config = dict(
    train_examples=95000,
    norm_position='pre',
    mlp_ratio=4,
    fused_qkv=False,
    layers=12,
    positions='learned',
    pooling='mean',
    init='torch_default',
    lr=0.0014,
)
Rows from block 4 of a small image classifier, named by matrix and row number. Rows with one number belong to one neuron. Each number is 200 + 40 x the weight over its row's rms, rounded and kept within 0 to 999. All counts start at 0.
After each neuron's rows are labels from the 100 images, of 14848, where the neuron reaches its highest value: "top examples" is what is common among them; "colour at peak" is the nearest of a few named colours to the mean colour under the peak. Only what is clearly more common there than usual is listed. The data: reaction-diffusion patterns (Gray-Scott). In brackets: how many of the 100.
# fc1: MLP up (model.blocks.4.mlp.fc1.weight, 512x128), inputs 0-127
# fc2: MLP down (model.blocks.4.mlp.fc2.weight, 128x512, transposed), outputs 0-127

fc1.365,261,172,167,133,164,176,169,207,175,172,97,264,221,250,147,267,216,155,255,201,163,161,215,303,236,230,227,198,187,241,177,221,198,245,146,175,200,134,148,210,220,177,229,209,198,193,220,228,196,188,172,181,203,232,132,180,208,126,191,126,232,190,231,224,187,224,227,97,230,218,231,210,140,288,204,219,177,176,188,125,328,215,222,173,180,246,208,194,176,139,136,166,198,215,182,168,229,224,212,165,257,223,147,258,203,179,209,229,156,155,238,203,199,182,137,216,188,266,147,173,210,177,159,234,234,238,173,194
fc2.365,233,233,204,186,160,218,160,223,236,232,205,146,266,223,158,168,168,250,169,213,249,141,208,156,263,146,189,189,164,174,232,128,196,180,215,214,235,323,160,171,201,283,156,193,188,196,239,250,232,196,180,180,222,186,197,159,189,183,233,198,215,181,245,219,216,184,142,219,229,229,174,202,296,177,239,172,155,129,274,177,170,179,162,181,251,188,273,197,179,166,128,176,125,184,199,199,179,157,181,220,166,215,213,228,127,269,238,179,251,248,136,201,236,234,143,204,202,212,253,193,116,255,181,237,235,90,190,198
top examples: dark (52); vivid (34)
colour at peak: black (57)

fc1.169,240,198,205,166,145,195,233,170,191,167,171,206,221,150,124,171,158,207,234,196,146,188,153,137,190,234,153,217,224,148,230,196,259,185,123,203,166,275,188,181,149,177,239,233,241,150,259,229,182,213,200,211,161,221,121,209,186,268,189,198,188,204,294,217,152,135,197,177,199,104,159,235,146,187,187,312,166,209,204,132,268,240,195,162,210,264,281,273,152,118,219,191,228,247,238,250,264,166,216,221,264,191,195,230,199,207,186,247,261,199,257,187,239,182,214,159,173,195,232,181,198,170,216,167,178,193,181,194
fc2.169,159,212,275,201,231,132,291,175,215,229,172,130,182,171,218,222,183,227,175,224,206,207,171,205,291,146,179,189,164,218,214,213,138,271,194,223,251,163,266,214,229,219,140,259,145,199,139,180,160,218,202,192,238,199,236,252,233,204,172,156,244,189,166,191,215,245,218,214,193,207,178,151,213,196,241,164,249,248,187,237,124,201,64,202,251,167,109,262,216,174,139,197,149,221,201,180,182,300,140,183,177,217,263,220,203,205,213,173,201,218,171,230,295,208,175,199,193,191,172,212,220,172,198,251,145,128,211,225
top examples: embossed (84); vivid (66)
colour at peak: orange (32)

fc1.445,312,226,197,255,205,219,197,166,203,204,238,161,150,238,172,216,217,280,194,183,238,112,176,242,172,170,185,153,206,142,183,157,186,190,260,193,242,268,158,204,283,240,199,229,182,218,188,166,200,210,181,231,296,183,198,170,167,180,208,177,277,182,215,226,174,286,219,203,248,168,180,258,286,237,212,181,223,136,257,181,216,181,189,230,264,221,163,180,187,145,139,164,142,207,122,196,201,192,205,207,207,254,173,222,170,127,232,184,244,207,135,157,223,158,166,193,194,222,129,200,196,112,185,286,249,200,209,160
fc2.445,232,239,189,103,211,119,212,179,232,221,191,125,138,175,224,162,207,204,148,198,220,232,234,246,254,156,217,195,181,330,254,261,202,170,191,168,208,209,253,231,164,234,156,225,192,201,219,120,178,221,190,171,194,209,235,179,191,193,251,201,258,148,201,176,208,186,175,195,152,286,168,178,153,125,189,227,180,177,89,258,239,189,146,210,198,201,275,219,282,237,163,189,179,187,199,199,208,236,267,194,186,189,166,301,190,186,189,218,137,161,177,189,244,231,197,176,183,185,261,199,228,276,223,209,257,253,231,191
top examples: embossed (99); feed 0.062 kill 0.061 (27)
colour at peak: grey (45); pink (28)

fc1.70,249,200,271,282,197,170,221,193,269,231,147,190,157,87,201,231,223,154,257,275,223,191,219,213,170,227,205,245,281,181,147,137,218,197,279,222,238,196,173,229,290,166,265,191,100,262,109,213,195,171,178,142,186,174,209,256,154,211,176,161,202,240,168,170,195,192,132,203,254,155,161,216,180,241,207,125,217,183,233,220,224,164,213,178,163,197,232,182,197,129,182,164,248,177,217,223,175,166,142,187,184,233,202,212,185,141,197,249,250,269,212,222,174,228,170,193,225,194,155,201,201,106,211,179,220,199,204,186
fc2.70,303,234,170,168,215,161,169,174,211,187,217,178,185,223,164,197,172,309,152,176,297,197,143,184,239,133,196,183,217,195,245,283,225,195,220,214,282,256,193,201,198,297,234,209,240,149,230,185,201,238,196,176,220,223,230,156,121,169,239,205,256,83,231,230,207,210,204,212,190,272,164,227,238,180,188,233,152,150,179,197,260,202,150,239,238,184,185,228,279,194,144,208,161,187,191,182,214,152,292,256,199,255,211,244,171,190,208,214,179,167,125,192,256,184,219,180,143,197,238,173,225,170,201,239,205,176,222,232
top examples: vivid (57)
colour at peak: green (47)

fc1.284,227,233,182,219,192,184,223,198,222,186,198,201,158,178,181,211,211,216,214,274,155,216,217,177,217,202,203,236,187,157,144,210,206,256,179,171,226,176,189,207,162,190,224,165,169,175,162,136,146,203,178,287,244,248,177,221,155,226,145,175,207,276,132,200,216,212,189,191,192,249,266,210,203,183,240,153,244,262,106,227,225,231,197,225,212,130,155,196,260,270,201,257,218,167,178,157,155,302,233,116,231,246,82,257,190,211,148,168,232,261,207,185,185,211,242,158,103,189,164,244,176,188,140,237,191,269,187,261
fc2.284,189,222,240,250,206,199,225,246,174,283,208,203,203,186,162,170,167,195,137,195,143,167,219,130,204,167,164,178,192,196,234,175,138,226,187,184,204,214,213,186,211,182,215,242,222,227,270,278,199,227,192,170,199,176,177,226,301,228,259,217,163,233,221,262,197,318,238,179,304,194,153,187,249,230,224,227,174,201,242,193,161,229,211,131,175,208,187,215,145,89,184,191,182,252,203,190,186,196,151,225,258,154,273,122,187,259,207,225,192,257,181,202,134,158,222,181,284,200,274,190,170,185,196,120,184,148,183,173
top examples: stretched (88); embossed (86); feed 0.062 kill 0.061 (31)
colour at peak: grey (66)

fc1.327,212,219,102,153,217,190,192,192,181,144,152,245,127,225,156,204,209,183,192,184,182,216,191,150,222,194,252,208,212,139,203,249,192,219,192,195,225,236,157,274,227,243,231,196,240,170,217,157,175,225,219,294,219,274,192,265,232,193,168,226,237,178,183,267,209,214,187,153,209,206,282,171,291,177,296,184,161,201,219,168,180,199,244,195,207,230,224,198,246,266,148,154,106,134,190,157,256,263,147,243,183,183,197,262,162,269,185,244,195,166,192,161,217,116,209,224,221,230,154,155,196,252,201,183,287,173,232,209
fc2.327,200,109,212,182,160,255,139,125,157,177,223,234,159,238,278,266,270,240,233,156,264,207,152,277,196,239,223,213,187,220,273,189,258,235,179,232,221,197,132,245,219,106,183,210,157,186,210,214,262,216,190,187,177,216,144,182,212,185,195,147,172,292,207,206,187,214,219,186,160,217,221,196,160,175,198,213,184,162,210,197,142,219,244,216,166,225,199,190,210,164,170,197,246,213,188,168,151,76,191,200,192,147,205,211,223,221,283,243,153,194,100,178,107,268,144,241,213,177,225,232,213,179,172,190,184,209,171,224
top examples: dark (45)
colour at peak: black (61)

fc1.498,199,225,253,259,257,229,157,129,223,208,283,141,144,163,220,169,174,204,257,200,214,126,161,138,143,200,219,194,255,155,257,177,158,164,225,215,260,258,230,243,195,238,181,161,249,227,156,229,222,173,214,248,229,228,285,270,222,226,174,158,143,231,162,183,206,227,189,180,257,155,168,180,273,176,205,228,204,205,204,215,149,200,157,250,183,71,199,199,194,220,251,205,173,163,192,172,211,238,263,243,226,185,162,157,204,220,170,206,245,272,145,170,148,209,236,189,231,227,214,142,155,179,217,155,159,172,274,159
fc2.498,238,252,169,203,163,176,198,234,163,207,184,206,254,174,150,205,193,234,183,243,202,133,241,173,205,122,254,177,167,216,151,182,173,152,191,215,235,278,191,210,198,259,207,268,196,225,226,263,186,207,175,126,228,162,128,219,261,224,293,178,182,259,215,210,215,189,133,183,226,244,222,258,215,205,216,188,197,145,251,191,256,219,190,260,227,204,243,238,134,80,104,182,143,249,180,216,197,189,136,142,209,239,248,217,146,242,195,183,172,270,196,180,202,129,226,147,196,181,163,253,143,232,192,243,242,182,215,170
top examples: dark (48)
colour at peak: black (61)

fc1.399,325,125,190,184,170,269,182,148,208,111,233,220,132,220,233,214,198,226,223,210,222,229,120,218,186,255,192,188,254,209,210,247,269,233,243,176,226,164,133,265,189,216,249,151,199,148,210,181,181,240,228,197,162,303,238,157,151,251,131,180,224,181,200,196,195,195,207,216,141,159,237,240,195,179,194,169,155,205,161,191,241,232,211,197,213,178,230,163,249,205,184,215,218,137,186,181,201,167,249,202,199,243,123,289,213,154,195,220,221,178,208,169,205,218,198,129,119,219,237,178,234,156,162,233,215,264,168,290
fc2.399,141,213,178,221,206,213,187,238,156,270,186,264,215,154,226,203,227,189,169,196,155,209,216,171,171,195,205,206,216,263,147,161,120,222,226,205,146,221,269,144,135,184,189,232,222,214,197,234,197,193,205,174,196,139,190,173,272,201,220,218,166,222,199,164,215,152,213,199,279,262,192,237,204,147,165,239,213,254,195,212,98,199,113,241,191,197,166,135,195,180,207,206,229,170,206,198,242,267,150,105,188,190,302,151,124,264,192,201,263,167,257,201,116,155,203,185,237,216,249,260,158,256,222,151,177,232,242,159
top examples: stretched (71); pastel (44)
colour at peak: grey (53)

fc1.79,264,220,163,173,162,232,166,213,280,157,253,165,236,189,182,231,188,204,252,216,157,137,190,258,234,213,236,212,196,163,110,196,272,183,146,179,189,228,120,229,171,180,207,195,139,98,215,183,192,215,201,221,163,260,152,246,149,205,190,164,200,196,196,157,194,201,154,206,160,167,245,216,158,183,244,179,216,143,195,129,247,180,218,160,261,228,258,176,198,182,162,242,176,137,254,207,215,230,233,181,203,234,116,297,171,167,209,194,256,306,267,184,180,211,259,163,139,281,147,207,181,175,192,186,203,177,200,215
fc2.79,180,276,204,132,202,211,236,239,199,224,155,210,282,162,197,215,230,252,203,223,205,217,181,231,273,207,218,220,125,229,176,168,91,278,204,176,196,203,213,177,151,215,237,217,189,196,246,192,181,204,176,295,201,166,265,279,201,218,275,176,209,244,210,215,197,174,182,172,246,205,153,223,212,168,173,161,203,254,147,244,167,220,55,170,201,214,191,210,274,169,185,182,141,216,186,213,192,195,142,185,219,221,263,179,101,176,179,204,214,223,124,184,190,188,209,147,238,204,284,230,131,205,183,250,155,188,148,205
top examples: embossed (100); pastel (42); palette: grey (32); feed 0.062 kill 0.061 (30)
colour at peak: grey (69)

fc1.473,196,140,155,214,238,197,227,217,216,219,232,212,261,199,200,224,186,189,270,205,151,128,203,249,138,211,302,171,122,179,148,161,195,191,224,176,181,149,157,163,232,159,245,202,220,178,176,180,222,232,166,189,155,182,111,257,270,128,221,246,210,243,159,213,248,188,109,201,206,210,249,207,211,209,269,175,231,195,198,159,207,249,232,151,217,220,163,212,183,253,168,210,118,210,221,188,190,270,199,157,200,163,161,231,193,270,182,190,117,285,283,195,135,182,230,215,263,206,110,177,136,213,203,227,221,204,196,211
fc2.473,148,212,203,140,184,218,186,126,207,254,222,228,184,237,206,261,214,165,187,187,190,230,206,257,248,201,223,214,184,260,158,181,158,189,214,204,141,209,304,199,151,224,105,268,179,232,164,180,179,144,195,294,193,197,238,226,251,174,177,169,200,177,170,161,240,143,215,211,178,209,255,202,78,143,160,166,236,264,167,309,167,220,126,227,197,153,255,175,231,247,236,224,191,184,172,233,230,231,182,166,180,244,238,233,181,191,182,166,205,130,198,211,198,209,207,158,141,230,120,246,175,288,224,205,165,210,189,216
top examples: feed 0.078 kill 0.061 (36); feed 0.018 kill 0.051 (25)
colour at peak: grey (45)

fc1.28,214,237,204,170,154,212,203,217,176,192,203,249,229,292,168,223,279,264,177,222,171,143,236,214,251,205,237,203,148,236,167,280,177,222,165,179,191,174,109,219,174,201,166,233,185,227,263,241,214,157,191,213,265,219,205,154,200,154,200,138,174,196,179,206,239,228,241,181,192,222,226,238,169,289,251,157,162,153,213,105,216,264,223,137,244,249,140,193,246,222,149,229,207,219,183,174,248,173,169,162,214,240,122,276,230,157,182,249,152,196,185,168,237,199,142,171,216,208,158,200,172,257,106,227,229,274,159,220
fc2.28,208,129,288,236,187,261,137,195,182,226,231,148,197,205,213,300,96,284,174,209,235,169,171,129,178,153,257,187,183,167,261,159,158,156,231,217,261,272,215,232,214,274,173,185,225,182,189,294,174,195,202,170,212,137,226,235,145,207,230,234,151,207,231,169,208,228,151,221,198,164,149,239,281,163,196,248,171,205,207,209,191,228,152,191,186,183,251,201,188,148,190,173,140,195,230,194,120,211,263,256,227,207,218,182,175,248,195,193,195,258,198,217,209,185,185,196,192,213,249,199,182,141,183,285,148,127,195,180
top examples: embossed (89); vivid (50); cool (40)
colour at peak: blue (66)

fc1.302,212,180,126,137,248,271,153,243,151,137,154,217,190,194,186,231,198,188,200,206,199,171,218,224,203,177,288,165,171,171,161,187,173,261,252,202,263,167,156,247,246,180,279,159,240,181,118,190,208,265,136,164,153,170,135,225,215,162,255,207,243,218,151,243,241,184,159,126,221,242,218,198,265,258,213,228,168,150,184,190,204,227,213,157,177,227,195,200,183,192,122,194,202,186,180,106,174,205,202,154,260,219,237,256,175,268,227,246,169,233,183,201,127,139,225,231,212,248,192,217,216,141,189,278,272,187,217,205
fc2.302,210,187,127,89,168,171,202,215,181,146,213,237,172,250,232,200,221,174,247,156,258,173,165,229,231,238,120,203,246,266,220,141,208,215,178,216,198,282,228,169,131,217,91,217,184,220,148,210,190,203,200,183,191,185,88,143,209,192,163,200,218,133,202,207,208,111,236,185,243,269,263,206,199,165,126,152,243,257,214,196,133,210,158,195,196,198,186,170,225,262,222,199,290,221,194,199,168,211,172,118,205,220,232,223,165,245,212,227,276,183,230,192,223,218,167,191,218,213,126,267,184,201,194,178,174,197,190,219
top examples: vivid (73)
colour at peak: green (28)

fc1.204,171,247,163,176,211,245,201,231,276,219,246,200,229,138,190,230,194,153,189,234,158,133,244,220,186,241,277,241,205,164,123,187,204,204,178,194,174,199,206,145,142,151,198,205,168,133,185,138,212,228,202,200,198,224,137,255,207,177,203,219,184,232,205,191,170,144,156,195,216,247,265,199,196,162,220,170,274,195,171,208,231,202,195,197,211,132,226,183,214,282,192,272,215,143,194,151,180,286,184,132,214,225,122,262,151,179,162,166,243,282,243,156,174,215,246,167,144,253,96,238,157,179,173,174,243,205,171,280
fc2.204,182,193,253,317,188,226,262,229,173,211,146,182,119,213,147,207,214,181,158,211,136,247,186,156,254,199,153,212,133,221,232,175,159,244,208,196,196,196,224,201,202,233,228,230,174,151,211,260,149,201,190,255,191,253,190,273,238,215,187,178,161,200,213,283,195,365,260,210,263,197,194,166,184,206,240,202,192,274,210,291,161,230,121,141,170,232,106,224,192,137,165,205,193,228,185,188,213,195,134,189,238,201,253,180,217,209,201,267,188,208,195,210,252,172,174,159,191,204,234,206,183,185,195,236,167,185,185,177
top examples: embossed (99); feed 0.078 kill 0.061 (29); feed 0.058 kill 0.065 (28)
colour at peak: grey (65)

fc1.213,229,191,139,225,267,167,249,248,188,213,203,175,218,195,183,197,170,188,225,150,212,186,166,251,211,174,197,190,214,132,239,124,196,248,161,190,164,179,201,181,239,157,196,142,249,203,135,169,164,239,224,269,210,168,220,188,208,110,153,287,201,78,227,130,134,251,131,197,200,189,136,166,197,175,236,190,238,220,228,151,267,229,160,154,219,171,224,166,141,223,270,199,176,162,195,161,280,275,221,202,239,176,131,208,259,230,190,217,259,217,261,156,249,198,174,233,201,204,147,230,259,214,189,202,206,138,217,192
fc2.213,152,150,316,229,200,232,149,231,226,135,228,228,208,180,242,219,220,207,230,205,184,243,203,153,197,189,228,200,201,169,186,184,195,131,254,202,183,168,203,240,178,164,179,201,258,193,233,301,194,97,206,215,229,202,161,275,213,211,156,159,94,272,147,216,188,221,219,183,185,169,247,145,160,221,208,263,190,218,179,206,191,165,261,220,196,233,184,231,184,204,300,220,191,124,233,180,212,229,216,205,221,138,218,88,196,190,167,260,144,218,286,215,229,137,211,215,197,218,192,197,126,169,191,180,126,199,167,220
top examples: dark (57); feed 0.018 kill 0.051 (26)
colour at peak: black (76)

fc1.18,162,184,138,208,255,193,243,234,220,241,158,260,270,152,208,184,223,183,171,209,218,148,223,202,169,204,238,188,146,170,120,161,163,154,216,177,105,180,137,144,252,210,186,174,236,176,247,232,188,209,179,130,199,186,150,249,268,176,243,168,180,251,253,282,162,257,177,127,288,232,155,232,200,272,261,204,166,182,288,170,233,173,236,154,201,237,126,228,178,176,175,224,128,210,233,191,273,177,164,218,200,180,227,193,184,217,192,216,140,236,251,231,190,178,166,189,259,144,256,152,180,200,213,177,228,177,203,202
fc2.18,188,242,167,112,219,198,181,267,218,181,230,216,286,130,231,175,200,164,214,183,201,134,234,168,224,185,207,226,257,197,172,178,206,207,215,189,167,249,264,234,131,170,172,208,198,230,164,215,211,160,209,206,189,195,203,171,241,203,271,185,190,221,176,150,196,59,183,199,215,272,247,152,173,150,169,188,221,201,173,185,184,162,211,260,193,164,270,152,205,207,234,199,246,175,212,206,222,260,166,107,186,197,255,157,158,230,164,183,314,249,218,210,123,187,279,155,176,207,180,240,167,284,200,135,242,232,236,233
top examples: vivid (72); feed 0.018 kill 0.051 (27)
colour at peak: purple (47); blue (31)

fc1.178,249,210,154,240,190,246,279,198,169,168,116,201,204,210,151,133,287,216,263,223,191,185,236,200,162,179,220,189,144,210,169,253,196,145,227,202,161,149,120,131,222,209,214,207,170,239,249,242,171,159,179,198,210,177,161,186,199,189,226,181,181,185,196,236,212,210,222,201,211,193,223,249,162,224,277,169,186,171,204,67,194,304,220,227,243,240,169,231,235,224,170,268,206,220,215,210,248,143,140,178,237,260,144,284,239,199,185,226,188,254,208,173,213,188,177,129,193,141,190,132,149,228,133,230,193,259,172,224
fc2.178,147,100,243,257,206,181,204,156,171,219,251,145,220,222,276,315,136,210,192,223,198,196,174,124,234,206,194,218,195,145,222,160,150,196,227,194,205,252,275,218,160,199,122,177,286,208,217,266,104,239,181,155,246,164,215,254,213,204,215,220,144,218,199,148,217,236,182,197,201,172,210,159,234,168,190,252,166,221,207,209,166,235,203,177,130,191,181,195,202,195,271,201,189,188,226,216,158,303,279,214,199,201,225,138,207,292,182,181,194,225,283,198,238,237,185,151,171,220,189,242,231,196,196,202,144,152,205,213
top examples: feed 0.078 kill 0.061 (39); pastel (38); cool (33)
colour at peak: cyan (35)

fc1.187,193,227,169,269,206,197,233,266,206,169,152,252,247,204,224,148,148,152,257,203,123,215,196,156,144,205,257,211,130,154,86,227,233,187,114,240,189,175,174,140,236,161,218,202,219,222,231,188,202,214,219,204,170,173,125,177,197,126,179,301,189,251,193,250,179,234,162,199,227,163,244,223,178,267,233,236,233,211,232,190,191,181,210,270,212,161,171,264,196,265,224,222,204,229,239,229,198,163,216,185,212,146,174,218,186,188,169,226,146,275,225,197,171,189,223,164,248,191,116,174,176,76,218,216,179,172,188,248
fc2.187,136,151,240,192,238,140,216,150,233,160,200,177,210,231,206,145,206,154,215,211,215,200,282,275,141,150,196,195,181,333,164,238,220,129,230,199,151,174,259,227,127,177,205,191,195,183,194,163,181,202,179,174,192,263,185,169,201,202,207,264,282,133,222,226,189,174,181,191,192,194,191,188,138,169,226,199,219,202,118,244,204,225,258,168,262,221,224,213,221,258,177,177,143,159,192,199,215,276,186,148,203,204,243,223,215,226,114,228,145,212,303,169,283,152,201,168,155,212,241,199,202,257,221,203,225,272,187,193
top examples: stretched (59); vivid (53)
colour at peak: green (31)

fc1.484,301,208,186,201,205,220,187,130,273,164,248,174,197,230,201,223,219,257,213,226,193,209,152,238,221,237,259,194,227,192,189,246,224,216,206,189,244,146,158,257,203,221,261,171,175,195,191,140,168,234,207,288,231,267,260,209,151,250,111,191,211,208,140,172,194,208,171,230,163,222,234,216,203,177,225,118,218,207,127,197,233,228,198,196,198,168,217,161,293,244,198,225,221,138,164,198,196,184,262,170,209,261,86,300,206,151,185,167,269,206,176,159,239,224,221,147,112,209,184,226,173,192,189,248,198,238,161,238
fc2.484,151,219,209,141,241,180,226,268,159,255,187,231,210,134,216,184,169,171,152,192,174,177,234,141,183,169,172,195,232,222,214,138,110,194,201,193,167,224,258,182,193,159,187,227,249,226,221,256,176,235,207,162,191,120,173,194,267,193,232,246,183,220,255,242,199,171,221,186,319,224,153,211,260,201,187,246,196,255,223,193,115,201,167,192,190,221,187,218,160,138,214,194,204,275,214,188,202,240,133,180,245,150,290,139,131,265,197,206,247,220,218,205,119,160,225,172,293,204,264,215,174,192,203,123,171,190,220,164
top examples: stretched (95); embossed (91); pastel (38); feed 0.062 kill 0.061 (26)
colour at peak: grey (73)

fc1.329,218,152,215,206,238,253,245,178,243,135,229,183,211,244,239,161,243,252,202,247,182,233,136,216,242,209,229,231,209,185,182,289,241,239,165,235,228,121,169,238,151,202,251,154,206,205,182,178,199,210,180,232,227,264,248,202,149,250,129,157,228,193,157,168,209,201,250,211,164,175,244,245,181,241,207,136,203,236,135,198,231,234,209,189,199,216,177,168,250,244,216,270,231,138,181,185,136,231,223,191,224,198,113,286,234,147,167,188,241,187,172,145,186,244,224,138,119,165,221,235,218,143,210,230,147,274,151,289
fc2.329,169,232,160,151,207,210,184,218,158,263,203,271,258,201,132,174,216,245,191,177,163,141,197,173,117,232,233,183,181,205,240,120,72,186,205,206,165,220,245,162,170,193,188,236,202,227,244,258,199,224,179,157,191,129,156,192,257,207,242,222,199,251,230,179,193,137,188,176,277,230,200,239,229,156,148,252,196,250,209,183,141,258,229,222,187,200,176,167,215,115,200,192,190,205,210,192,235,234,201,177,200,182,255,113,142,302,225,231,239,195,224,218,145,104,212,189,251,199,257,252,146,201,173,144,199,198,238,192
top examples: stretched (91); embossed (78); grey (37); pastel (34)
colour at peak: grey (74)

fc1.414,180,184,217,199,305,190,172,111,276,220,244,216,134,180,157,205,204,216,139,250,179,146,240,184,165,190,199,191,174,142,217,228,153,204,163,110,159,234,208,221,268,163,191,134,205,188,261,120,174,235,194,249,251,254,276,247,224,217,158,137,271,250,217,208,204,211,199,123,282,186,147,237,269,145,275,210,222,218,225,156,199,192,192,205,226,183,117,231,210,246,195,236,214,186,123,198,228,232,184,261,208,200,120,210,228,181,157,167,205,208,146,168,173,252,198,174,200,213,202,164,191,213,183,167,235,177,214,205
fc2.414,149,208,178,171,152,187,239,288,172,236,158,201,224,231,154,167,205,186,272,181,194,187,211,264,201,144,233,250,211,285,186,171,219,135,265,204,217,199,189,160,227,196,191,255,112,190,164,301,208,129,162,184,160,115,146,117,201,245,231,286,155,172,170,178,201,188,170,216,189,162,137,198,165,288,162,163,241,165,209,200,209,223,225,173,238,198,234,222,145,153,189,220,213,281,255,230,186,161,200,140,200,218,233,199,161,185,202,198,215,241,251,159,189,114,234,240,252,206,180,196,127,159,216,198,227,216,156,201
top examples: dark (38); feed 0.078 kill 0.061 (25)
colour at peak: black (49)

fc1.122,237,158,216,228,238,227,229,217,297,136,208,175,198,189,219,140,135,216,246,239,202,187,138,267,153,192,245,259,159,162,206,179,192,140,270,230,251,188,208,214,217,213,229,177,193,185,123,209,138,205,189,161,186,179,235,259,163,233,162,230,150,160,218,166,145,220,144,186,197,129,136,250,246,219,193,170,198,238,201,199,198,253,206,160,229,174,202,175,201,241,241,233,146,210,191,175,263,300,247,220,272,199,174,263,176,228,138,205,157,194,278,179,232,160,232,198,214,209,201,158,136,85,189,284,175,218,207,204
fc2.122,213,241,158,199,187,221,203,190,173,278,265,193,213,224,243,208,187,256,113,236,162,191,247,117,229,137,231,186,254,145,151,189,184,185,194,189,153,242,238,187,216,197,151,269,145,179,236,152,166,259,192,231,254,205,268,165,250,228,195,181,263,280,236,214,201,183,219,188,191,199,230,200,193,197,212,280,220,152,219,159,185,185,237,252,160,206,179,218,210,126,93,204,220,231,210,204,179,203,138,249,196,204,189,177,194,152,213,156,204,196,129,208,60,251,273,165,213,209,210,206,189,280,201,146,262,207,205,186
top examples: dark (54)
colour at peak: black (59)

fc1.188,187,155,217,199,183,171,226,217,223,261,145,226,218,184,164,292,214,250,181,198,183,192,198,275,212,179,246,177,73,170,142,217,174,219,262,167,220,114,165,171,230,195,272,222,235,159,193,191,206,254,192,208,159,181,78,263,196,159,214,208,230,229,194,199,173,288,135,177,236,184,170,257,168,220,250,218,205,202,203,141,219,201,224,80,271,291,207,171,174,176,215,181,160,198,200,243,267,164,198,191,188,208,140,221,183,228,194,164,97,169,243,198,178,199,193,173,203,174,235,218,199,190,265,220,204,203,187,188
fc2.188,219,141,168,96,169,191,219,128,210,209,209,223,195,254,188,194,199,177,219,200,231,184,105,188,200,204,137,233,206,209,205,156,187,189,219,210,184,233,295,164,114,249,73,256,175,246,182,191,175,178,164,127,208,229,138,188,248,181,144,181,207,151,158,170,208,150,255,226,208,214,206,217,166,122,110,215,236,285,178,234,228,211,129,235,234,149,167,146,206,209,200,192,273,215,200,185,243,258,181,156,194,216,254,197,181,253,198,237,252,129,208,195,257,210,150,178,144,197,168,235,228,198,167,186,219,192,205,223
top examples: vivid (93); embossed (72)
colour at peak: blue (29)

fc1.32,241,173,189,268,182,258,267,239,191,166,196,187,205,199,156,116,238,206,251,241,170,217,177,167,131,180,214,238,175,218,205,209,197,131,281,207,185,164,151,181,252,250,254,192,208,240,190,230,185,164,157,169,193,188,207,193,188,211,188,227,160,199,148,212,197,234,186,196,190,184,183,270,183,236,239,190,194,180,191,149,212,339,174,209,279,178,169,251,186,235,183,289,205,192,211,189,268,178,229,158,257,273,159,237,195,212,120,264,192,226,193,146,221,128,170,152,193,163,204,131,129,189,122,268,182,273,180,211
fc2.32,154,114,200,217,256,194,150,149,174,218,276,179,173,227,250,262,144,197,149,220,231,164,180,118,202,248,146,191,218,161,258,151,192,234,212,165,125,273,230,232,189,174,152,152,298,169,253,161,154,299,230,206,238,251,208,253,248,216,202,165,168,262,237,229,202,223,247,201,231,201,190,195,263,161,227,273,153,201,240,230,157,192,220,203,138,187,155,200,215,195,208,205,193,166,191,193,170,217,186,248,211,176,194,160,216,289,199,206,221,185,214,187,190,280,195,152,207,228,211,224,256,262,200,124,202,118,219,235
top examples: feed 0.078 kill 0.061 (41); cool (40); vivid (36)
colour at peak: cyan (76)